A small image classifier, trained from scratch.
Model: 3.32M parameters, 40-pixel images, arch fnet, norm layernorm, activation relu, patch size [4, 4].
Training: 21200 steps, held-out accuracy 100%.
Data: trained on abstract colour fields from 500 small random pattern networks, 203450 training examples, 26.7 epochs.
Rows from block 2 of a small image classifier, named by matrix and row number. Rows with one number belong to one neuron. Each number is 128 + 32 x the weight over its row's rms, rounded and kept within 0 to 255. All counts start at 0. Numbers have three digits each.
After each neuron's rows are labels from the 100 images, of 14848, where the neuron reaches its highest value: "place" is the part of the image that holds the peak. Only what is clearly more common there than usual is listed. The data: abstract colour fields from 500 small random pattern networks. In brackets: how many of the 100.
# fc1: MLP up (model.blocks.2.mlp.fc1.weight, 1024x256), inputs 0-127
# fc2: MLP down (model.blocks.2.mlp.fc2.weight, 256x1024, transposed), outputs 0-127

fc1.679:152092100124140130096156139103166072103138127134148142159164149156071122139101094122083136119088124072124180118099092129190152099144125126142204162164086042170124146117216123107120138113049112138097167193141152155109193155134140120120078146101090141126106103113093148122122156101119132101145092097175134196114139117126112072127168082073148109098115148125155174154150122201108120107119
fc2.679:094147137104119119136155160138052097171095139052123127088161140132159109108177141066163135168204129151162068147134105105107143121157119128101087108103159191110109084143075136145171172120174064057125094104122117149075103100135148149160164081165108100118113171105078100139138140147186132149116126188071130088147101069177111114151073162139105117153106112086129117127095061127086174124094
place: bottom right (39); top left (36)

fc1.55:112154131125175080162131151109115106073160191151129034115071128118138175126078147143132185130101107135122105131128107156166140151149142130093111213169157064130107135092182112154191119152117164158103135136101070172102090154061173127120123085159105185098151087098114066109155159162133132137136153119101153118125144130203128179107123125091141153196128134072065073122071082185140140175142
fc2.55:151113090125097095116152148180154152167117062152066161147123152149113112147179130111098091151142134083150130143117121040101089110141138105104154074120101159112105088188037116093089114120188132143108080148161086115130172152156163126160165122112120092141108104162123115147117123056113118132142106148151093121105165158035113094116103168125137102138048130148170205109134158042170122134106
place: bottom left (30); bottom right (28)

fc1.571:104073172130113111129139094102083123091173118180108100134109054101091138199121120216142132172090119138189157152103161145111156099186082169131085171097091155129069140146165089130167159074135142110121140144135144172140104097131155089084189107154126077121081129125125076143105146165191152155137107132135106127077091160154141158117125095172134148111167110136086159060148135145117117154118
fc2.571:141125100107164166115134122112121116191130109065162167100140140080152088128137081094081115142159088133068088166166107145108110167094152114119126130131096143116104134087217187149070148176095159185144115094110100111119181205138162173132101131158137183083210112129145176107111099102151124128131150104124143152112106114118119061111114125156151079134091145104168164134083128082111102149124
place: centre (38)

fc1.559:058161100133137100113114119149132125137116121113125118126171117100179118137111132167116078119179136119133076153161140104103126111176099110113101158075117206140123108153096056160143120045150133154128155144107077189116131185164167167139127103191134081085096140182196152162121149127157161131145123149136204105124104104082103161120162164129180119107100152100066130130145125158142122119060
fc2.559:137075152118133157144074134064133174122123136102114175116089144135083125091101105072138110206123188136158086018119102120163121144124134087100110096107130071142110102175137178104143081200161101090156154060184164101130140144110126087127131149076124196136165166094103116096162086055148122151144171128136133088141119165179146060145125137170156190110135089171155150104175120106113153138168
place: centre (36)

fc1.382:148101106111118153120128117135085092105177119089123138115106211188183161138104061143166111125120133108152122147148141147152129122127046145192094121133131154098123158130138172166111188110167162085095108143144175120138128160092079144118149139154069073125037102112192135100157094121136146162119109174103134155170164085154153160051160123079176163113094140143097137063099124105153147131135
fc2.382:068121168082195086138159129121157153100171121186181086191145060127143123110125149157151099072164107158121139161171145109129103128116139167111120102103109088126078131107108122147139122123131106153204175106115130140133154093166122141133119131164135217172157121174024170129107147131141126057179127100137128126152164124114054153102114159107106079136145111132124140158143120115059139145093
place: bottom left (43); top left (39)

fc1.109:126099105133128143103102101088138156128066065102152146211182113087082160064126093107079183089107149139122113147135150123133132164137116116121101117053107069120105154100130203147163124166178171132142125155070070210102109150074156147088190119079146109116113161149135116117139161173104134159162120179115084168149152100143118133112079146143119115101101145141135145118175121106144093119118
fc2.109:117126121144135071188127141119108113126140203104117132045108128133145095099112168137152046086138161158150111060146103108109124145093144133102178109112091193114172134114145004130113116136217113067126108177163143087141136133103098117138103115085128121213165127117144123120117141112086109114138099134185140122131148223127124070195136083183165108129137114138097108141125184144123117117139
place: bottom right (26); top left (25)

fc1.258:141127167110113122113089144132128130106136155177098181155095121146124128109145115150142067125091107048185172160127129081116108117140159204196091114130167116120160124115163089182175132115151150189138140114150111142151145145236118181156091083127091105149086084142100095151137117101146159171146113108112158178102101155125109017094117111138126119118116174129163092118072081184122115111124
fc2.258:090162118090138163098149111156084117197160122111193066076141105126147134109179069104132159120166149123108083103158071151155116152182108073080106130084135152125040097092030132126101120150087133088068122134158096127117139074093124136134155110110175155077097151094185150148066144164146114138058073098154136105155109093200168134143123113098121196181103143137127160104122134100090140147098
place: bottom left (40); top left (40)

fc1.88:152123138155134105136094107106150143146125141116102106103167082136137148104119141060141111147162151196137135127117104144126127113130132092127110059123128166100083124123143129124140095133127048100128106117133177128095139170152138131148138124057205114175074056141151116121109108086137135160121164106154168255169159158097159151133112110151132167132116116159164145141074202106122126102181
fc2.88:135095127173135143111161145184077105111107117099098118158152124140180120151119129071107084086175126137129158072146122056123118130065178158167110168120157135133098105133081135084153159184099107157170141117121051123124150131155170130188129064145088115192118150139111175091172099102128102052100115088136110187105114129234143123058169107125143115124103194139102103165147118127113139107110
place: top left (100)

fc1.502:146102116187160119114145101075099168086132092097105126137136128120136135118115161118145159138142112206161178112144129174101180151087121091044136115149163113122128126106106094119163114086129135054103131096083144118141093125090103111101130119169137144134211187124131135150100170129121125100140121149158137098203138132126116180119081151140129073124129145153088087169169194087143177185147
fc2.502:089150116087110144125114137117179100168152111107149107114215104145179117157140111135115146122119135096119075074119095160151117152129140146115083124092146176112070117108093118122135121209122135115108119182172107155131159061143123119110138067133117193080065130102183084125129101125155128177160102130160146099102134094159093057108078085099147197174097132089140211057102089154122065128073
place: bottom left (39); bottom right (28)

fc1.337:110108129088170127167145091075121126150132142138124153153126087184110130139012098141153147145136091106148159142112115125127156121118098110122146115119130122176178076088070130178106142133143187145171102133110193107123127102197136119091125137105117145100136091126118119127130078142116109036157131122121124136075128137157087126169148118023152100099056057071105144115133128132082131121169
fc2.337:108094155157078118114127139181115131198119104113094113161110139104182111132193151110090103163139187097110092117133171104142104153163162157168145156113108093081114174146204110121145162131122086124106150126111098147141135178150120153161121080083111110132137155117161129123121173108166154212101146109125117126135177138123146107054157186193143112137197141152146147142096136102183130122080
place: bottom left (43); top left (41)

fc1.363:122124103107197162179195117096138106121128171090113156214163086188141123197092131123121083067139111114143133118122097099097115108121112124082150111110094155140108132137133124103172116106112145155145071117100203120162128129132116099136132103079148141100126127086069119127069096065151115103095105126115094188142159161108081122147120168138175091140108110115148186128139113127062178164138
fc2.363:107088183124126110162109158178181117148148086107099108082090144080145090083118137167130167184159159140074159092157116195185108077102166100175111098141124114089130107137100098136104107158143079136141179139148085136118135169128096138157162118152073086161104092138140156152162176165112135146156154101145132064168145063126115114122124074125125133125113130120124094146083138125113160124119
place: top left (74)

fc1.80:183093108102064122127165160106090143120079110120162119191125102120119101098095104146132132078135141184190116148111182114154173137148081119115151132045103109096121173141115133097154132141125164151145138144186037145127153173189146150120144122100076127136179150128129139162142111145145140171112084145139168097187215090105145201138151110191119086131113139119198140137115145118123163113081
fc2.80:128134143092128122108115092182109156101150130165145106089098113139145125149086136146160109115094162202098121060134072137165135172114137135111107146151122113141134126118123093126142136192051081118189157066070171130128096121098075059130120110088110119080092113122173068094152086133127154120136168125150140152168136110121138056183143115144110134133168129111116147144135118161176115131139
place: top left (88)

fc1.482:178091112124150097107112112091129104124103125137143117175107168120140095139145082088054096168173096115122100127108099107129145100164159183160141126114156112137141190124153103098129139136114123094151074194109201140172151150118103109093152162092081153087052018124120112110101119086108139090150072160126204126129124076166100128136177140126081173082074134105126128195098120051142121097121
fc2.482:135138176142198097137156106118131080118209135142094117168169119147128076135128155130129160067177079129208124154100170103137152194107052121121132078077110179068125189106128203126109112121167139149113144113159101151070107128150140090111107135182155151144127127090175142133082086144145145131061100123096088140127113116143130175071063155173157134079109107136128087107172104115068084193101
place: bottom left (43); top left (39)

fc1.34:135144150138123123120087120139142138137118186104140150090161149119148099107130137090139145090101124159095117130137099124145159135097111150171023145044153122129095144181112138124116140114085034093176145114158136137154156130153097180088142112114126152129066138118107095116123173165105121133136135118148128093163141099114154018125114128180079120162136107109131115085150156146200091103114
fc2.34:123129156161141123141122150169114078132123125156127191155101130149086087135125159126086146110146182142106133139118139165110146100124173093102180126173109122121208135111187126099145105052162123169180143159143099111094103141138116082157146151138131166129199128161091197106114134090062124052140154081042112105115143142136131188156168091075141121105173059106106180151111137103111122102156
place: top left (46); bottom right (28)

fc1.348:092124135110149122143115079139149141169105087123072089056170083153176135110112113154150169158107097176171089117134158107165126114115114156115108093159106144104214148145118177137108144086098194097057184097075121071102153137122140128078148148167163158165132143120157110103129135136162109128084130117149083084124128169174152124160137152160118082188123129081115192121147107171126069114114
fc2.348:164097193149145114127125150065090102107104137119212121223054161122085103184201155145160108148130138104093085139137125156077153140117139083146121130085128138129122146143123065135112123174173119166196077136148138157152086150140155134132092110127122153100121078179169139140167151091122142164123117167173158175142145130093113112096091149099121163089124165138130062154146135114094155143132
place: bottom left (46); top left (31)